{"model": "encoder-decoder image transcriber", "dataset": "numbers of one to four digits printed on busy colour backdrops", "train_examples": 147500, "image_size": 48, "crop_scale_min": 0.8, "horizontal_flip": false, "color_jitter": 0.2, "cutout": 0.25, "tokenizer": "char", "vocab_size": 14, "encoder_arch": "convformer", "encoder_norm": "layernorm", "encoder_norm_position": "pre", "encoder_activation": "quick_gelu", "encoder_mlp_ratio": 6, "encoder_layer_scale_init": 0.1, "encoder_parallel_block": false, "encoder_inner_norm": false, "encoder_drop_path": 0.1, "encoder_patch_size": [2, 2], "encoder_depths": [2, 2, 4, 2], "encoder_widths": [80, 160, 320, 640], "encoder_kernel_size": 7, "fusion": "prefix", "decoder_width": 192, "decoder_layers": 7, "decoder_norm": "layernorm", "decoder_norm_position": "post", "decoder_activation": "gelu", "decoder_mlp_ratio": 3, "decoder_head_dim": 16, "decoder_fused_qkv": true, "decoder_bias": "all", "decoder_qk_norm": true, "decoder_parallel_block": false, "decoder_dropout": 0.1, "decoder_inner_norm": false, "decoder_drop_path": 0.15, "decoder_positions": "rope", "decoder_prefix_bidirectional": true, "decoder_connector": "mlp", "decoder_tie_embeddings": true, "init": "kaiming_normal", "residual_init": "scaled_by_depth", "optimizer": "soap", "beta2": 0.999, "learning_rate": 0.0014, "beta1": 0.95, "shampoo_beta": 0.999, "eps": 1e-08, "precondition_frequency": 25, "max_precond_dim": 1024, "one_sided": true, "adamw_lr_other_params": 0.0008, "max_steps": 5500, "batch_size": 64, "epochs": 2.4, "lr_schedule": "cosine", "final_lr_fraction": 0, "warmup_steps": 270, "weight_decay": 0.1, "adamw_weight_decay_other_params": 0}
Rows from block 5 of the image encoder of a small encoder-decoder image transcriber, named by matrix and row number. Rows with one number belong to one neuron. Each number is 50 + 12 x the weight over its row's rms, rounded and kept within 0 to 99. All counts start at 0.
After each neuron's rows are labels from the 100 images, of 14976, where the neuron reaches its highest value: "strongest on" is what is common among them; "peak on" is the class under the peak. Only what is clearly more common there than usual is listed. The data: numbers of one to four digits printed on busy colour backdrops.
# fc1: MLP up (encoder.blocks.5.mlp.fc1.weight, 1920x320), inputs 80-159
# fc2: MLP down (encoder.blocks.5.mlp.fc2.weight, 320x1920, transposed), outputs 80-159

fc1.327:51 55 69 31 66 56 42 54 44 69 55 51 20 41 61 45 48 54 40 68 28 55 39 51 59 46 50 49 50 53 49 10 47 53 60 37 51 26 41 45 47 79 74 32 55 60 56 36 46 42 61 59 58 33 25 57 40 23 38 46 37 42 61 56 62 56 48 42 47 43 52 43 44 54 33 69 48 38 47 53
fc2.327:60 25 36 69 46 55 85 58 63 49 64 54 56 55 33 56 52 51 45 33 61 51 45 43 49 59 45 58 28 65 44 62 60 56 43 67 35 58 53 53 44 34 43 62 48 59 46 42 48 67 49 52 13 58 60 50 46 62 42 70 48 67 35 41 46 57 60 27 57 40 57 46 71 58 19 46 63 53 60 45
strongest on: the digit 8; first digit: 8; last digit: 8
peak on: digit 8

fc1.182:44 54 41 51 44 48 64 40 64 24 55 55 39 62 58 44 57 39 38 39 51 66 55 55 52 40 64 51 64 58 46 60 50 60 52 47 50 50 55 28 42 65 21 53 38 65 80 69 42 70 43 53 66 50 46 34 40 38 50 83 58 48 56 61 52 48 53 45 53 31 28 68 37 42 53 36 29 50 36 39
fc2.182:61 43 56 57 51 57 74 78 64 58 55 45 48 55 60 46 49 46 71 53 57 43 58 59 58 50 45 49 30 54 55 39 60 29 58 53 55 62 50 51 40 86 64 45 36 42 43 55 41 69 32 38 22 39 34 70 73 46 38 53 60 34 36 51 46 52 51 47 44 42 69 60 40 61 55 80 66 54 24 47
strongest on: the digit 8; last digit: 8; first digit: 8
peak on: digit 8

fc1.761:35 63 30 41 53 40 58 73 44 41 72 43 53 29 50 40 42 71 63 54 61 32 64 64 55 42 44 38 62 47 56 44 55 35 54 29 26 63 29 62 43 55 58 59 43 55 55 73 41 55 38 57 56 35 62 62 57 54 61 40 33 56 68 37 47 52 69 46 64 56 34 64 53 53 49 48 55 46 32 39
fc2.761:68 51 62 31 66 59 75 08 50 53 50 41 49 45 55 69 53 35 46 45 28 51 50 56 53 61 83 48 54 58 49 55 25 46 48 63 31 42 49 56 50 46 48 46 69 44 33 47 62 46 63 61 63 57 57 72 69 58 67 58 58 67 45 46 40 68 80 76 48 47 63 53 50 43 37 43 33 53 51 56
strongest on: the digit 8; length: three; last digit: 8
peak on: digit 8

fc1.449:56 44 45 35 42 38 67 47 26 63 40 59 52 48 52 76 54 30 40 44 41 57 41 42 62 55 56 42 49 56 69 50 53 49 42 37 33 50 61 38 52 56 39 68 57 43 64 51 64 58 57 64 64 48 48 67 40 47 47 61 29 42 49 68 34 56 63 85 52 47 68 45 40 56 23 61 10 43 47 54
fc2.449:50 50 40 49 63 53 65 45 51 60 48 46 55 64 66 72 64 46 61 47 53 31 48 62 44 66 41 56 35 41 51 49 50 42 49 55 63 52 51 44 31 31 53 45 56 66 55 33 41 56 59 49 74 46 43 11 49 43 32 53 44 60 25 85 53 63 48 14 35 55 37 55 62 45 23 55 56 50 41 53
strongest on: the digit 4; first digit: 4; last digit: 4
peak on: digit 4

fc1.409:28 48 53 45 80 55 70 51 30 57 53 60 47 32 46 37 66 38 39 76 48 78 66 33 47 51 56 64 75 39 70 55 47 56 67 42 32 39 62 61 60 54 68 41 44 63 46 43 22 39 53 77 58 56 37 58 60 58 39 43 64 53 47 51 50 54 48 53 60 54 26 63 56 72 57 42 53 53 50 58
fc2.409:32 48 64 36 63 41 34 43 52 50 40 41 46 57 47 57 44 54 47 23 51 38 67 58 37 49 64 65 55 40 42 44 59 43 37 50 31 65 52 56 42 37 44 47 34 49 48 48 54 49 40 44 50 47 67 64 42 49 52 58 17 72 48 31 54 54 65 61 21 45 74 46 54 56 34 54 60 34 59 42
strongest on: the digit 8; length: three; first digit: 8; last digit: 8
peak on: digit 8

fc1.72:56 47 52 58 52 46 47 59 37 43 25 47 25 45 73 55 61 55 48 53 40 47 53 39 37 53 33 41 73 58 62 33 63 59 38 40 38 58 67 38 61 77 46 58 52 53 52 37 29 49 42 53 62 55 63 45 51 41 65 63 47 47 61 52 36 57 59 72 54 60 55 83 50 37 38 52 52 51 39 49
fc2.72:58 40 37 62 58 33 99 44 55 49 51 41 69 63 42 24 55 45 63 60 60 49 48 47 56 44 56 50 33 53 50 59 69 44 34 49 61 50 46 37 27 58 24 39 76 54 48 66 40 55 62 22 48 62 34 37 59 49 37 43 45 24 41 45 39 51 40 49 69 57 46 45 60 46 43 40 43 62 55 46
strongest on: the digit 4; last digit: 4; first digit: 4
peak on: digit 4

fc1.30:48 48 49 38 57 41 30 54 50 30 55 20 55 17 59 43 47 57 35 36 36 52 61 40 36 45 52 52 38 41 62 49 51 55 53 39 41 66 36 43 36 57 51 66 40 52 42 67 81 52 39 36 39 61 70 48 45 53 68 63 39 62 70 55 52 61 55 75 72 60 39 47 35 44 41 29 46 30 47 56
fc2.30:60 46 68 35 53 56 69 35 60 52 53 33 44 49 52 50 67 46 52 33 28 30 66 49 61 62 82 56 51 44 42 54 53 44 59 42 33 50 54 65 33 52 42 49 56 55 49 58 64 41 59 48 54 47 56 95 59 47 67 36 44 67 39 36 46 59 48 57 47 44 42 62 50 50 67 53 43 41 55 47
strongest on: the digit 8; last digit: 8; length: three; first digit: 8
peak on: digit 8

fc1.336:47 61 44 48 42 45 46 46 61 51 47 54 45 55 63 47 65 50 42 46 50 48 39 38 56 53 60 58 52 66 52 78 68 53 70 63 43 41 60 56 24 43 65 59 73 54 64 61 32 74 56 48 45 54 30 34 38 54 40 65 23 56 45 71 71 32 61 66 75 63 70 49 44 39 56 62 25 59 57 33
fc2.336:54 42 30 39 62 50 55 50 47 62 35 46 55 36 53 66 66 42 62 36 61 34 57 47 48 50 48 40 20 39 45 48 37 46 39 62 75 47 53 32 46 41 64 57 55 55 45 33 34 50 43 55 89 41 47 29 49 44 43 51 67 64 55 57 48 45 75 55 37 29 46 61 58 42 28 83 57 47 41 40
strongest on: the digit 4; first digit: 4; last digit: 4
peak on: digit 4

fc1.13:50 65 51 43 42 42 39 53 62 49 38 32 44 45 25 66 54 44 55 24 57 51 47 40 44 56 56 63 49 56 25 62 60 63 50 51 55 57 40 26 57 57 41 50 66 55 44 45 47 23 39 39 34 28 68 52 25 56 50 79 56 47 58 67 59 45 51 37 50 49 50 54 46 38 49 40 46 48 53 61
fc2.13:66 48 56 21 66 51 89 49 53 61 52 34 61 41 45 42 52 45 50 36 28 43 58 55 35 42 50 40 62 54 50 44 65 37 68 33 37 46 49 52 55 43 55 43 74 50 42 59 41 62 41 32 69 54 46 48 50 53 44 47 61 57 43 42 57 52 40 82 51 55 59 50 60 59 53 60 32 58 60 43
strongest on: the digit 4; length: three; last digit: 4
peak on: digit 4

fc1.367:68 44 38 49 48 38 70 63 59 45 35 32 54 46 55 52 65 53 37 44 48 72 53 53 43 46 43 33 65 55 53 48 48 61 42 40 47 55 64 22 41 74 54 51 61 47 41 52 32 53 46 55 73 70 60 47 38 64 64 73 48 51 49 44 46 49 58 72 57 63 60 72 52 44 58 57 58 35 46 17
fc2.367:36 36 55 59 58 39 93 52 43 63 68 56 51 50 46 41 73 61 52 46 48 31 61 46 58 49 45 49 44 54 43 42 82 42 56 68 66 62 48 42 26 66 44 64 50 58 41 49 27 51 56 34 58 69 48 28 49 50 47 40 72 28 48 55 39 44 68 40 54 38 34 50 50 60 31 45 59 65 44 30
strongest on: the digit 4; first digit: 4; last digit: 4
peak on: digit 4

fc1.656:29 41 58 43 72 44 33 33 45 53 49 56 29 28 41 50 28 49 47 53 26 60 74 42 40 41 37 57 38 44 54 42 66 56 66 33 36 44 41 61 37 63 54 38 50 55 62 58 60 49 77 50 42 57 55 74 39 41 52 44 59 52 44 54 45 41 48 53 40 39 62 67 60 57 32 31 63 31 63 47
fc2.656:27 34 45 63 54 38 55 50 59 53 40 29 43 57 57 43 42 39 64 67 49 37 51 75 55 46 60 41 58 39 49 46 42 40 65 49 35 45 51 61 69 63 50 31 54 58 50 51 25 56 46 48 39 29 48 86 67 55 63 57 80 41 50 40 52 78 43 32 37 54 68 38 50 48 59 57 52 33 43 52
strongest on: the digit 8; last digit: 8; first digit: 8; length: two
peak on: digit 8

fc1.205:39 57 57 78 58 23 48 44 49 52 37 47 49 51 55 49 66 48 43 37 53 57 56 40 45 32 46 22 55 45 50 69 42 70 41 24 46 51 47 27 56 60 39 33 61 67 46 40 54 44 62 35 70 71 52 44 45 43 47 55 53 57 51 59 62 58 47 48 54 42 37 36 39 41 30 42 43 53 47 43
fc2.205:35 37 47 51 70 69 62 36 48 49 22 44 41 67 39 81 46 42 35 37 55 39 61 60 53 52 41 49 37 47 43 53 36 43 49 53 69 56 51 69 19 28 47 52 43 52 42 47 32 64 50 46 61 54 60 05 56 47 35 41 59 64 42 56 54 72 69 57 44 63 30 69 62 50 31 37 45 62 36 55
strongest on: the digit 4; first digit: 4; last digit: 4
peak on: digit 4

fc1.669:32 36 49 45 44 76 51 59 48 68 50 40 28 51 48 52 52 56 35 61 61 43 57 42 61 40 50 39 46 51 54 27 34 72 54 43 39 59 57 49 34 58 63 37 56 38 60 48 50 42 34 73 41 78 66 54 53 48 53 57 29 33 72 57 61 65 55 68 29 24 60 47 70 62 42 39 39 48 63 51
fc2.669:32 56 44 52 61 32 45 54 51 41 59 47 58 35 65 66 58 46 72 57 45 32 46 61 54 42 67 59 45 57 52 59 50 68 62 64 40 42 51 55 39 78 44 47 53 53 49 52 57 37 48 52 27 28 60 99 60 48 55 56 65 57 70 26 50 53 74 43 58 40 60 19 44 50 55 34 50 45 58 45
strongest on: the digit 8; first digit: 8; last digit: 8
peak on: digit 8

fc1.268:60 58 71 59 50 55 33 39 59 41 71 56 42 41 41 48 39 39 33 53 45 59 33 51 53 48 29 67 37 41 51 52 46 49 61 55 41 52 65 57 47 45 35 48 23 53 77 68 41 38 53 41 22 30 41 74 49 31 41 81 65 57 44 47 46 45 52 62 67 62 45 51 50 26 62 46 38 42 35 86
fc2.268:53 51 62 57 62 44 50 70 53 42 56 37 58 57 61 31 48 42 59 58 62 44 52 56 37 45 61 41 41 62 67 34 68 31 61 42 55 51 57 32 44 82 51 35 49 41 51 64 34 58 40 40 39 36 44 57 49 44 42 44 61 55 65 54 38 47 54 16 57 53 60 50 38 65 51 53 59 58 58 49
strongest on: the digit 8; first digit: 8; length: three; last digit: 8
peak on: digit 8